A small encoder-decoder audio transcriber, trained from scratch: trained on short made-up English sentences, spoken by a formant synthesiser in many voices.
Rows from block 10 of the audio encoder of a small encoder-decoder audio transcriber, named by matrix and row number. Rows with one number belong to one channel. Each number is 500 + 40 x the weight over its row's rms, rounded and kept within 0 to 999. All counts start at 0. Numbers have three digits each. After the name is the row's rms in percent of the matrix's.
After each channel's rows are labels from the 100 clips, of 14848, where the channel reaches its highest value: "top examples" is what is common among them. Only what is clearly more common there than usual is listed. The data: short made-up English sentences, spoken by a formant synthesiser in many voices.
# convs1: first pointwise conv (encoder.blocks.10.convs.1.weight, 432x288x1), inputs 0-71
# convs3: second pointwise conv (encoder.blocks.10.convs.3.weight, 432x432x1, transposed), outputs 0-71

convs1.171 101:515561531443458497508476442454529456481572406452575572558499541448508460509510448477537522477550436454496581485510523491438552491506515510556425521538519470529512552477521470492488575475550475546502461549450554525469
convs3.171 095:430538486504546511495521488501423523485502473469455523508492524510519491479470454443403446470485554491546503464548465471525546550456497489406480488550476501478543414497541470442555476503487467529498462527517545499449
top examples: voice: child-like voice

convs1.344 104:567457503510479535515392469510479475513520480550529465537492436519464511522564430501527407547439439430437500458519551477499517507557459503531507477510507532481497541561518380479431469492471536472493473568458541516467
convs3.344 106:504508517485519543451525426561450554494533420511496469529503543532476469488540548510445477517529549568514576432540540539537456552413538490524536485514494460453499526506517554511427488507490468473482513508494519507505
top examples: /ʌ/

convs1.372 102:433574488477432482548498535513557488441464497561508485385516523401461570529497455511557557480456461443492540548489522523551507507605547499505544521434492477526442515504523538453438565530508485488508534554464460488502
convs3.372 104:552414475529463544541480488514495459502568460548490540493550418391448531521534477510526519465492528505526543455467452470504523495565513546526523536434489462538477454531521504549572538455564494479491478553423545473503
top examples: /k/; sentence kind: request; "take"

convs1.292 103:465494488464503433505528466483537545506495469481524382453525535520533474476426500488457552588520498548455515540581511520514532434489462515460479492532519443450544563582560587506497480552449460504542558503424476472477
convs3.292 104:501502420514464495496532544485524516399491444488529453543440487525506557556508471509509489441514487497480455536573468461499477480513460456516540526558454478468433457512460469463476487477535520494494425501414527493509
top examples: /ɝ/; /s/; "sister"; "under"

convs1.300 100:529517501561540481490530510506521461483550501533522493484436571501523482536443573522516557518493530424557537501535489434477451523481475462507489469453458499518436490419548504491558467517561507513555465410526538507566
convs3.300 096:545595547553427442471527614503500552496503549431537496506556526434518476481566521491469522556504496503461533554506530535505470483515596494513523497490524463480558512554462533433518507574509490480477479481484507457543
top examples: /s/; /ɔ/; /f/; "forest"

convs1.222 103:452530470537522449546491467486460471436562503493550499587555547470488483510480487476503563513490517510493460481567450492538417560474419528494570498542543465481426442563559518553413482551448530492512477505465508532509
convs3.222 101:596499481553501510567532464474561517511552506443457504458462475497504426468552515467523489453535472502528495481456456510548573474474469489522450484471536539508532534452500578417503572474473510526477544472474529562495
top examples: /ɝ/

convs1.101 099:545533558550467485523492505553480481559543536503497484495479505519495495523479515476502497435530528424432511505506527549452516550531452426464526558503480434541440546483464448441496517450465552533491493506500544531461
convs3.101 096:479521489562444427498524586562473506543495559527490393442545449553478505488517548476563477512504543568476515539523484568475467466543543517503541442538518511533516505551478511540493565443479515499531541573499463545480
top examples: /ɛ/; "there"; "where"

convs1.224 100:520517481446467490504529513530487530520508507506535504519466504479547446534488539447466473460519422519481527471533485514506484467501566472562502522498484519477519551609477479528475594525472530556457389444453510508539
convs3.224 110:454483470558513482522484478524470558493473532501469594519566463511388493433435447425461576509400502426461557487522511553552438477510485478495525468452449515504455499486440505551474522433531523438479505478437507530534
top examples: /ð/; /æ/; /ŋ/; "sang"

convs1.52 097:492536453514556480462437489439439444455521513447437541481461523453438518517491531479487508487529524490478465486530468438538529506414515486548531512524451506458425463437473499469506502489445466495536473480475460460529
convs3.52 105:454514500497475485482482440504482440502499562482433494560536491484507499446497474459481505531482474469448509516474514502425556509460517471459523450479487519468506519484532464496468472521413498470503543495524598535462
top examples: /ð/; "this"

convs1.333 103:498502484489462492500540457531455578540534467432494522587556477511501520394414479508571471425579533523495503478414503519486479509513486458495471450509547462468493472512501519488402502483493497435496532464496544478471
convs3.333 103:514508409529492558430548467531529573425530557496449525462452484456450526434485496490463448461491512500493517470526493520441548508478513507485520547444527529496490540455470465534511454474458464409541455528464529479571
top examples: /ɔ/

convs1.95 099:417575404526478514493513491519469458445535407515545513470487509529518505516544493483541577497557534547520483515508480542518439518470504572567525468511488501469479533497445454452559510503487480531461506501522482518545
convs3.95 099:521516517433545491431550417548489486519482521430602475511502466527493497513532496426420471467552406554543557550596499496542478498410531485523443449493465526487469502498519526562515506496440533505487540477547503480538
top examples: reverberation; /j/

convs1.240 100:527458524512506545436469544475484464491468586497477520439461505562480513525508477491504526494434475515469458515463466500485438510432424521573482574562486508526508490588546517475447461565469486540511508445498517513553
convs3.240 103:513537536518470447462499554465511485489518536487523510451460447507506509537514508473532537510527411600573464460478508493463538453475450466541501530519465578419484522548504507449529552517462470444503495546551457554446
top examples: /z/; /w/; sentence kind: question; "where"

convs1.256 103:535477461467456546445486552446500537525467490557536514546541501480541535523524470490522508526497537501475494489443455501438510451560547524570520512512526484547420427552529570474504511437446467528447530482426512504495
convs3.256 099:501541489498569483451480538523468498540532483535488483490482523495500505530568506470459468460483507447539518521509514536386457469495469532483541550491495472461506576576552389532550532528567495464473533595493595491466
top examples: /ɝ/; /aʊ/; "our"; /ʌ/

convs1.180 102:514489460548468479487499516482560432539502400484566547497493480485523511512445457444509494471473437522463504513505474387529539503483500455541546478468555449432473503507526533466530505547510572544526518640470473442497
convs3.180 104:538469458541520445498566479547541490514495570560493524430539454502480460515557583574529525461529531399557503561499503484479489583543499479502481527488432509530509503578493449465498463440527504478498528528508477440518
top examples: /ɔ/; "is"

convs1.160 102:436562455535493538503547519462479425516486535461523493507515496469504494527552455442428503489507495543460581524512454453495482464531535521524477504499467495483499461521457511490507610435477535535477439500453501548534
convs3.160 099:577524561498525464484514527559549462546503514542528507523497524480491515526556461466497526524558519474491469553507572529469458448485549463467469495512440458379486562501525504467494541621488553565532482487519532559506
top examples: /j/

convs1.150 103:487555475502442493543521530513514501493479562431528455558484504486460505565523471477479443522524490512488531365456534491532450476513478539418528467490532460517481439531508426447517492501516421448433418541489455534465
convs3.150 099:530423432530514558524514564514507519563440475423500529523475503466495497491539504558509510465483463545581489508495425503513561523512492501479602504464473513548488483412464529505508517520439565490461516480492500509461
top examples: reverberation

convs1.266 100:483547538487477436466507544461505567522497532514496538482534495528540485516414461461548569551453459595566492535494527516553472508589479501433459503508475455517523507477529565586484491434519545547463462493590542550492
convs3.266 098:454557452494517569467523551531467517447558471534530582524516516516456480480496479490490450525486482522441473427608472496489531445540525459496493456469509506553489464556536552469598520582487481555480511492535496534439
top examples: /aʊ/; "our"; "near"

convs1.50 100:428487486446467466483586520480552504454472529491550536459466521452525460493568528458527490527542536593547449448439505506472486507546505485564505511556564504557451523533463447461467540461473546499485504463503536499519
convs3.50 098:549520438473558499600478492442460565410538512476452567515509512529452557500518531448493514518501536624501534485489513479538504525548505452446472450503515505542573495546490482447497532492470562493453569511532501497463
top examples: /d/; reverberation; /aɪ/

convs1.186 100:501499485572544460551488575445541463521490471480531413458535541434452531430503524515544527549494540545479473488557535614514466495504472557467511548473508477513516467464573558519475486543477496535479518457547544522488
convs3.186 103:415470427479513507438475513434492536472473525488479571419487501487534476596421495487494483500502518511471528479441432521445496461464448553512479534546426463486495527494571559540517495477487489410521458492483487545476
top examples: /aʊ/; /ɝ/; "our"

convs1.99 100:456596549568556491427542523491551476476523486509420517539488448427507485567479453514536500527555535604493473546455521425507542494468440544458447532497493526475542496462484465523508555532491545526514522455526514516479
convs3.99 099:538489449493495472521479491511437508479472506487449440469490553492532553485532453508500566478448505507541486525478444509525548484566499552518529423503502556540504451434487484485492487521520521497532463508516442456499
top examples: /ʌ/; "where"; "brother"

convs1.177 103:565539486453430482515493540483507506457469550471492518526472509493456569522548541508502423523527577563530435475454449462516457466475581436501503504486471456535568545597449445440501540530458518550484508554440488494542
convs3.177 095:486510485494420498457526498453445499463449442513505510430511478497482487500490480439490513450565477462542505577484521428420523557494546479473429467495485571419495530502497459502508529514523506466524525435547498506576
top examples: voice: child-like voice; /g/

convs1.71 094:469499546534544474450489486475504505490470555569466527432558478483488547484548533573454525468519495501514474472492577503480449487497493503475556485506462551459587447490578487501444449486455503529456466450526560518470
convs3.71 103:530561529558518490513476508452501583567527523520514504599523469550451488563516455421472452462460537401462537542439534521565522464466500526501569447526475523472505503578525567554504507607489536502517518539518509550531
top examples: /z/; "his"; "was"; "where"

convs1.235 095:554562417490471450512484545446488534469503400525433451521442461474542535469489513499570529479530487463562498456510563576528457542490474495510540508450500535513592456512564495541516477537476470517498363489545556554517
convs3.235 091:501493456512488468506519490503494522471530477456448516485537554469495508459523474491435529570497471519460510506466451498470509480490446466487485495421468470517500484549481566530494557445530527441527486505469464539542
top examples: /k/; /aʊ/; "our"; "quiet"

convs1.353 098:568554486535494471486474559511536464472457458503418513475464499553529532432523494503553506531550552517532545520574477436476505515555431460474508504533470467557444531471419498499545476470490520483534415526539503463495
convs3.353 104:488437488465585493431482484482498548555453554406440493456516520430535547549482530484586463516485509508542453509545439407510511445542486419417464463468519537523535485505523533511540500469455492524488524507457472415480
top examples: /ɝ/; reverberation; voice: child-like voice

convs1.72 099:492493498470566409459554514484540454452498503504454502464432482524466474467507581501445460476434581441479452513496454548523403468507387486546580549534448522491510497435536503537545492512461538500544533523496557538555
convs3.72 100:525490435435445515442501498525511498512457450503493444533508485454492487550488476505487482560495483516434528536506527582519494438492537554521548505482482556496458493381549570522494499522504513460551469537504563520477
top examples: /aʊ/; /f/; "our"; "forest"

convs1.46 096:500474479523513482576489554518460504479505499532481515474433522492529542449478465531517490513434479556498498464531534522515469493586480498524557493527454512482513441477553569462455539499528489522545542555510505580429
convs3.46 097:482490538506603461496522464466516525497463466481511545568450562542505545507572533508471441454513486509442500522464465482413492489482532622454539451565563557441482490472578503541516490479464474507538458535581524549466
top examples: /z/; "his"

convs1.38 100:435460484558545493469493451460601481535502500442513490549468484507420481566499519556576558560488543501485438478475458516573541470549495499491532475514596507497493476556505521498520475483547540427501473511493434500503
convs3.38 103:466464405490452540452514506478489524482531453441485511515520455479486601538490563483568491495519531470447444483525512456515547535548528494550474478462551461516536555539487501486566455484517515399506486557511574459499
top examples: /d/; voice: child-like voice; "our"; "behind"

convs1.70 102:525519514500521565491523488493514495498553470429460492511537445417448537464484501600513454555492534524530496426495442522505563469457488421526513528527486464498472532454562462481564530440485467534596517468514526501546
convs3.70 099:508546547501447511502498576530599542509528438550538518547494465477509471497477538505547551552434525574491531485508518565537572537501533505474471512422584533466460490466536454549523489514535461456513465501602520549504
top examples: /s/; /ɔ/; "lost"; "who"

convs1.118 102:501497482448493548462540531523532444451473444450492493513530577444463457432485485483502466447532519485481498453459478565509507506538491485485521433486432487571524557441439539488591456483511481554521529515499484538430
convs3.118 100:470488519375538534459525516461453515462516527436521437511498412512537530481455505491499416466524479520524530533503528475518491457495542457428501457488487530540485507524450514511499565530538469489585523435440545498558
top examples: /ɔ/; "our"

convs1.402 100:457547417475481512485515531439492506507510421422500541424505529451506445503537533502451514520534500487416585457533466484467518471482584553547529448515451545453519582455570549478531511501522498501555495530436478526535
convs3.402 098:481560518474471528451468495450492469460528551468502490574524485493518483477496505431541502543552450469483562473500453487479424513493469488486556500425483448496440434496555479444486449543501504593540583527519530521496
top examples: /d/; /oʊ/; /h/; /z/

convs1.200 102:497418479546489436519489462536475457556496536504515436542444548461491559523470505570472514509500503494579477504562493576450499492541489475514529432462480518452538489472579539424539484473523508482510519521431545490465
convs3.200 099:535418484466474593486483450524487556496511501560446533472461527489472478468466496556493497458376471577445473511549520509515586511552432488509550466515493499531496472468488482530466424449446451501526528500507541529492
top examples: /ɛ/; "every"; "there"

convs1.169 101:542543491457497428475511511493524538506491489507469441428458520462468429457425487555501535536528494519541501442481432462528412406388511464503504533505458541515479542488524517543483477483506505495447460465553465475503
convs3.169 098:536432512458505433531465544527501506532468506510446477487460462541479510537492458521523499527451504481520481493433442517466533460551472487528514456404489505489451453495505515562424483459487457500552425480477517557534
top examples: /d/; reverberation; "her"

convs1.271 102:535607478561511536543506449485532513421513466529565566510518562533508509477499421501506541497498562547465517447495458534530540478502553480520550480540466491504533558461474516500552517447443549505444455487447515540483
convs3.271 102:482567514480540561473460483441529462510494464469501583538499470545526487515549452562520515495507551505572455523474467464488521457432484539481475490582469517507398468484446525486480478546488507534510539434540540464560
top examples: /s/; reverberation

convs1.313 100:503484478531497456477452547510497530476527531476455440480576463461541474464551444488510433492489504454532498506499504493453508539425449480532561479539435472519505541434472458478499506456519454554487505467447458466500
convs3.313 098:512522521449447495499485441523552537452503450540547451444443535527511544535511514540498482411552426465481509518506526519426566490587452464493569454482525523530475491423464446488460534490575421505569454401466475504490
top examples: /k/; voice: child-like voice; /tʃ/

convs1.15 099:481585468531535471581452511500547457530510518509485559435522538531515485517527551410535525501528491545445504480473496515532471537500514525518472488532461471556605608474482452466546577525502497579480491520458474479538
convs3.15 103:540485578505527470467480488474512535597575458498512479511542501479481470566600496525444484439520536539468451478527429523437510497473493535505489475538562513500494511479498485469520522591509556560530482504511429512549
top examples: /ɛ/; /w/; "was"; voice: child-like voice

convs1.283 098:517473546523465513522479513505475440471565492400473511512513590490513571530459540458524477507457463532548540464497481555519497452549561514447517503482574477528567501477490555483548471452557509437467517545568445504488
convs3.283 099:536461470442445430527494470488481483532534480542507419444566534452468463453435496551520513459431450512511485484459418455534480432482497554393484505539498486543464439576471505538458529529472530516585462481471518507495
top examples: /ə/; /z/; /w/; "was"

convs1.262 099:496477508494499489481482466474505525511427556491472484492488520590462485518463487493494464491436516507470492460482481465522488458542418531544568427545435508595497506516422489543567488490485543517508501555503497538567
convs3.262 097:513506476492584538513541398482451503498532496446503547521472487584476534559473472491574505424539505404538517434561519482491492455554559483467476531522523456527534515469498479480445498512458513497450581504527503459481
top examples: /ɝ/; /s/

convs1.37 098:499533453582488430513486498568481398477460451457469421448478494568429508429528456455540526477506509484512470503528476459523490524486530453477452482490534467532535476528502502540465496488467515474535424487513441538540
convs3.37 095:535520540507468476447481485452456469534532567538532478535548508479517494455453484540416541472495550444527438543531535609557499474542538502465512478489559546466458553526480468514515531461546502471519500492511479538592
top examples: /aʊ/; /f/; "flower"

convs1.399 102:574456521452474451480511499489414517544533507499470576540495410444468513495461513487487506499488499473466487502532540554481525460525397497462534473439500526447510511465553480458498541528517497460442545472496557548457
convs3.399 103:498464519466411515488535535549490504496534570537484548499457527498440531403500524463534499507495439419494497528510494516461449506521540475471453493463463490480515496572443432520473504503431526531508463553488564507495
top examples: /ɛ/; /w/; sentence kind: question; "where"

convs1.202 102:488465485462510516498524487459459433427470516476481526511530476499428559477512568544585478456470562470523510502468522449494423415447479534468553414503532484469567533521487509523473474399489498460515458471521417507486
convs3.202 090:556484476461449492455563516471541461435559546496500472478456375460492548564516544472502472535485490473472516533509500460510574494514462555521483541555515469509534484537516487418564456456491431507512555502520595525449
top examples: /ɛ/; /w/; sentence kind: question; "where"

convs1.272 098:482489542498513466553484514471493450509477480484516467544529534498531489539437537540543522485504500497465529512512472538454512482500560509481524464523442519528455533431538464538548485491460446485530475477535523551467
convs3.272 106:586492487433550533495529505522492432562537460522456459479513469536510505487472510479483528503490503456549518459596475441505525464464433514560563435496484492508514463430488487536462438522536582451536459518483513462533
top examples: /j/; /ʒ/; "usual"; "pushed"

convs1.304 099:518590461487502473501567492469505435461540533518545491441481548488448491579576496456464548579526541442484543477513441483550485423451509471520464535458548543515554401493462493419509486566511427504453521512505476466478
convs3.304 099:508546535517587516523423501476470506546440531515479544498516567411484518533457426485556520474559512469538496501520509511406522507540533533465439552448559493494517476523542483549516472544482483496492531519515495494442
top examples: "please"; "bring"; "me"

convs1.260 099:516497503486513501488508479450498517500500527435532447430471499485467415485480444486495507515488538542476493497532489485529414521423511502443438504520493509486433501464436536544477491502490548482523448508520501491477
convs3.260 098:565530466467513444488511533517468507488554546522463490468499457514494454556526547482501472548456553471429493447539504563478485498505435459493539535509522615545477524462513542491479489526567520519484446593528487522508
top examples: "my"

convs1.264 100:520468500559464509446468461517439433531552511509481539497465448547415465496504489485538521449476531509542521598500554518518545519477427397453458542489526527449510501440498432552476512464450549458546497557534499433550
convs3.264 103:533539596508481504471520564512487511519548521513423511463590550545508459494537523501456522553557442521541509457496565533436484492480510493493454541538515451483498485505469475545493584543528470503506454540499530492550
top examples: /z/; /w/; "where"; "is"

convs1.324 099:535467554514516429491524508480481459458503576519525540467501442531513522478484529550535487508528527461514508435488562517493501516506487509525501503511520510562545513516530485482505548449521523491463419504462485545492
convs3.324 099:557453558523568479528487455433516483599548567542499531485495583561565487536533602523524535488518481514513552531487529524488470488523544530470422441458527510531469470510474528562492626538535551448526492622508505533496
top examples: /k/; voice: child-like voice

convs1.98 100:546486452552466480483506501446468440450506526518497535532515405507503486517543526469466521547476493496486524434553559428502462505483465543487471457558532505446520521489519485481499450529539435524435431492455481539460
convs3.98 092:482433465506510423520518470514472496489528521490514505511484519489540438518540471491465479496528488407522427447451426512505479457458512443530461506442504480468514532502466489487575514522510457424489473523536535448445
top examples: /ɛ/; voice: child-like voice; /tʃ/; "chair"

convs1.368 100:513544536523532445469501496431520548468515516583465490495488498434511567503480583455586476495466573490572519530493493483510478475522425561495525482568471474517516517523514527445494487452476495417532489454477494487575
convs3.368 098:523480583444550528515423550438445506474509510492473454481559478518495422527510558505445496483446480541534553517443516483568570486513462472530496456426514536493507470539508566518505496578574542469544497450514460527560
top examples: /k/; /s/; /w/; /ɝ/

convs1.421 103:433566486499538500568468485512470533493533553472505490464474539475443491478526474486546463437494499466484531441485473546531497448550542567483549558492528509538479528512424464464497459523573453546585532492517541532456
convs3.421 097:539461450442547541502518496497533509555566484465483511542497504498488498476518467456448455488492483518536483517479526543440556501512467448481519505526494545509556466480503487511591460453457455501516495492464512474496
top examples: /ə/; /u/; /j/; "usual"

convs1.276 101:504537508479512473555545477497465489437536502481508505511489463533541572482412440518581548484590555571504499499504456521477503521441495468539495508542493466474466530460562586511495497502508514523524462520471424502557
convs3.276 109:446534459529516479539494520508583521463549476509469465535498484557519460478558526546536522466534546489485442394493523501442472473479529518596550456576511505418495620467543494443447555534527503434441483486473458476532
top examples: /ð/; /æ/; "that"; voice: child-like voice

convs1.352 100:520482512534530489460521411536518506574476510593486443544457511545533466504477510546535431501507492516459450486477606530418512537435503529494469485542450452427465449516495449541536554555454492469477484477546520475533
convs3.352 096:505499496431488548484498506521492563462468540521432570480549599452556544480423549546505548527434468495467499532480455472526469494496427455482481483473574452469568510504485549513436503475479549506411545523447577471545
top examples: /k/; reverberation; /ʊ/; "took"

convs1.309 099:527483439512476441522568478423537441487537456507512530559513466442516463443532516501490523500546488582513474500482507466440496506480487507560525537508471459570569502535495530514473540515491516588453531575449548517403
convs3.309 098:484479444543488614533523555533483564454477449494511586467481508460531520532477501488474496493522460514462456496525532538563502480466467503492486510507496510445449449510533565517554448509531546506474435510515511456447
top examples: /ð/; /æ/; voice: child-like voice; "that"

convs1.389 097:496568508532450461518468432500598565399500473527476543491523432534446618516495432478522476505546567467550516458500509548440529558512593515508497540523509597489464476537509518540472490558424491514468482500481492520488
convs3.389 099:521463513552597541510484471510506474461466446486533568551511547521477533456440468561401514503522513549483486500465544497541525520467555572465530511503525523401540494495502541533503499476518441531439502511450540499544
top examples: reverberation; /ʊ/

convs1.398 097:443523566550508544464564464476576546436488524557535486455489552488445506535542471567561540525544398577506453496490532464447530498488462505561503471502458450537467576478469492479457511514474443454464460515464413483458
convs3.398 106:518417411479459488486522497522426490483467488493442505408480463476523524406458487497468479508474454499500455454544536440575520475561422440506467529473440522571497531522450522541476538433525419473469428480435511509477
top examples: /ə/; /s/; /ɔ/; /f/

convs1.322 099:510556445481554536623596500516474477526489572613512473515510445513504422487500455471506539522554513597529399549466533523466433489447479518537521526540532470435468470484523534507432531495510493558472477502518468445511
convs3.322 100:516486529445473490462571532575504466509488470471446453444571482540485474556514515499533513454504452495458518392484549515519500552463559491540454506531491530480504466548531462527461460521553472484508585552532498468429
top examples: /ð/; reverberation; "this"

convs1.303 101:527566504528517468516435444424460492508458533560538462489571524572524463516480543489468549509503525505528536446528473537528555518430538446478517430532510479487448503454471489476560531489433453505520462481449510517544
convs3.303 094:503472509536436500498484452455550521480555499512496488507576549503564500520541450524462505419565546467533522532512489538454581533478490474595607487493493471516498423503528502497554535490501546567515541489507503538492
top examples: /aʊ/; /oʊ/; "our"; "who"

convs1.388 101:442511468535493482559493499470550515558523482501526552518517490470521449569459479474482530513487504552452501444507559553453513530531513443507513505520472518529518543535480472474480537442439470529535441554430469459503
convs3.388 101:369399577555492520465503527443509489549486479469549449520495478461460586503499475433586491556539417517508514514498492552461427529511614526519463498463453503448519568546525499509469498520449464514485512485493496445385
top examples: voice: child-like voice

convs1.144 102:439507550524462528478575489475453412456474523516463458433504515479502458558549501518521479441549503542490502553478499447513536426488538514540530568562526502392531582448463507502525543500484540518536503508556534519534
convs3.144 097:534466449428513490548534484433462531437530535464525508505413536571485436530539511494516449496518554512543462543544512485552512561438491495481451440481522516492580515543487468445525488594532541517490478421486389471438
top examples: /d/; /ɝ/; voice: child-like voice; /ʌ/

convs1.174 099:459552476496458491473584482418528519497514520525449514565483482539490469520455529560510493526532476499481499523466479500493467430596502494491546472477555527546542580554499497539482539477569553482485463476451535478453
convs3.174 097:535449462469466574496509497538498566489503496504469457506558473505545524502488524475513589511519505487585494456513473477475553544511496562502485480524446495555556518460427436397568508485504489491450514483468498486535
top examples: /k/; "forest"; "clock"

convs1.424 099:506458485498528524501532532472451502456489535541538419516458438491542496492540532494484444462475448469484548469560500493445445430478462393536520537435434509430446463509560423512411488410462484510431483558449513557526
convs3.424 095:523495526545520494464585530488505448506454532547476411415552503532572564562523543488539543471560561518554534469492484554506438503570488518504549463463479474573511418470501472419474446468535504462537537484466489536468
top examples: /ɝ/; "her"; "letter"

convs1.371 100:499558530538473486548429513505555477464554547480489432568474422574523507511526477509577460583470532557476441528484484509535539420531505535492543552445437489517535477493596461548495513502511515450493472529538452474557
convs3.371 105:481459457517468486556435503477497500502438556536483479538477524526444560491520485542509464504539524440455505586465481513533508465533568492435525463441567459512467447515504490505440494413521528524422488520474472424486
top examples: "please"; "me"; "bring"

convs1.219 101:490512465519412465551599502521508541511474525520552414537581516492500483512512500485508507430441470489464490428535520556461502483548547482448526471559490475518504541529568506469478555443479444470510443460481486552437
convs3.219 102:463492447456433494464508528511477485443469530500526507519440494508455484522542565495523516478451463449526487472458535570421463537453486567494488527505476543506489464481602382510555541408542520494523560509464549528436
top examples: reverberation; /æ/; /ɑ/; "that"

convs1.320 098:519540446538466534493519483483534490522474446453491552481452485531530523494493512526504424455526468493495516523533416493472530483558541470487456522449489486534545457446543549515476470445463530538599514496519496483578
convs3.320 098:505544498484484419478457497463500443519474546468506518548432511453460455486545516516503519479479516487491515447495593497537459490538475522540488512475445486579497582524438429552501540497490471466529572432464523487537
top examples: /aʊ/; /ɝ/; "our"; voice: child-like voice

convs1.148 100:452486473549458532487497513578564407456414527412522531502504508521485440489539443576484521464534518464446525458500530424492509463501519509460460503486542491556520501566502543546550471472473416495515490540551514469519
convs3.148 096:510482498490529515460509558507503542545512512531503479408510515507514481474584536581564561493506497476467485527420479529490533555457534418469503471522548531485553562455484498490472500509529513583548498539546429503566
top examples: /aʊ/; "our"

convs1.81 100:480521514516559492537514547482483488508475451470465485560479486450478502375473502553522513506533511470522511550432533484446498518543421556497499535452476504461473503492539442451485490497496547466580460463502479550542
convs3.81 110:407517515519476495494494507545483502489505517511539547482540575431422525495554517527407488495520486493425488545475463526536460484572503485460569464478507464538519556506454510561485527490493510462509533463524491521500
top examples: /s/; /ð/; "this"

convs1.310 102:480452520540496451463446474534587527482461477488469482514511507536513459438498510506475493551534481506503505472469531445511529510496418452528461414540462519509523465528560540490517535458527507471500563458469532436589
convs3.310 103:493543506484534529518528507520521500447487538423473581499477488452407525551477469470541495546532505548609549416477559466543553513556439512570466478456593478551605493523428532539479459523465556491448506465467565440505
top examples: /j/

convs1.115 103:549496542449562568505481444558480417434503494512495495534451430500537482450511485507489495496506533519464488445455520518527450552544495539495480554488488507542481479547489500455471553490486494510474474545462481519497
convs3.115 104:495513501437487436497476506523460527458451434528498431518452504453516454468499443448487474479513464491559477479488558471487446545527528494531428571411456497460467461462467451475450450484506519469458589514487507460570
top examples: voice: child-like voice; /eɪ/; sentence kind: request; "take"

convs1.311 099:556556461403588514430566466534514471445506490465539477565588495516502515530520488482506521485562495544522586521512418432425558518477503443593587414574459491488463584509546516536495465547497484494443511522507477472517
convs3.311 097:468519481526566542538561448430585449423508470517515517457575513489530483509439526425536499464517433530510442447521433526503460488499487503588572483519485480494493532461540470517496538556499558535519447497442530450445
top examples: reverberation

convs1.185 098:471504512477519502492469509526571497471439572478503485520476470474524508549485504478491465517543449543463515485521528527471492505486440526499502484457576555509515478462486502513449481507483451537503439492571456495516
convs3.185 095:481466483523494476532563549457466523534549471480496471447544463552621515525495525473424517483433452489543488503493486458402423559532550477518550460487413556465551498511482456497517525561473445542517531499538464506483
top examples: /ə/; /ð/; "the"; number of words: 6

convs1.312 101:498602404476451485509492497542519514523562508539512457520464587502460524555487484496523569531478463584567483499585515499533457483546486524536520523548562395476515530515521520488507552493520570521518379528528443549529
convs3.312 102:498473432514540458484493508516504499480537531515484499499510463477434460590479493466498437450432487474529453480533471444525508508495452522540425486461473523501540458510494480538466490500471539495528503526529426475467
top examples: voice: child-like voice; clipping

convs1.40 099:537566441418487521536442585474527573472479528475450470453491515506514509506515530527515495537527491552528564457467516540500504480479454520528464449503524542529482450557454462502485522442514550486499557560491501512509
convs3.40 100:517441429491482527502452470553523482469425540511513494506487459493456512471443522509443551497449468457488496384487543589562530563570457448549576493483470500490508520464463531475511541498465506444462533428510494494487
top examples: "my"; "was"

convs1.116 103:505464527521444403545533473486477482570502451513503516508504439498439556457500482512513495521477471434540489526435525507506508426518468484532480381474513464479481525446490502478583497466436602578515482580528555457535
convs3.116 103:488481541465497479524538541580526510479517501487518476456507500488525553486545549471499571533567490481522465512441480426544491482516548505482416443488481478482468476521504489461447473565572457463497420501582428484482
top examples: /ɛ/; /w/; sentence kind: question; "where"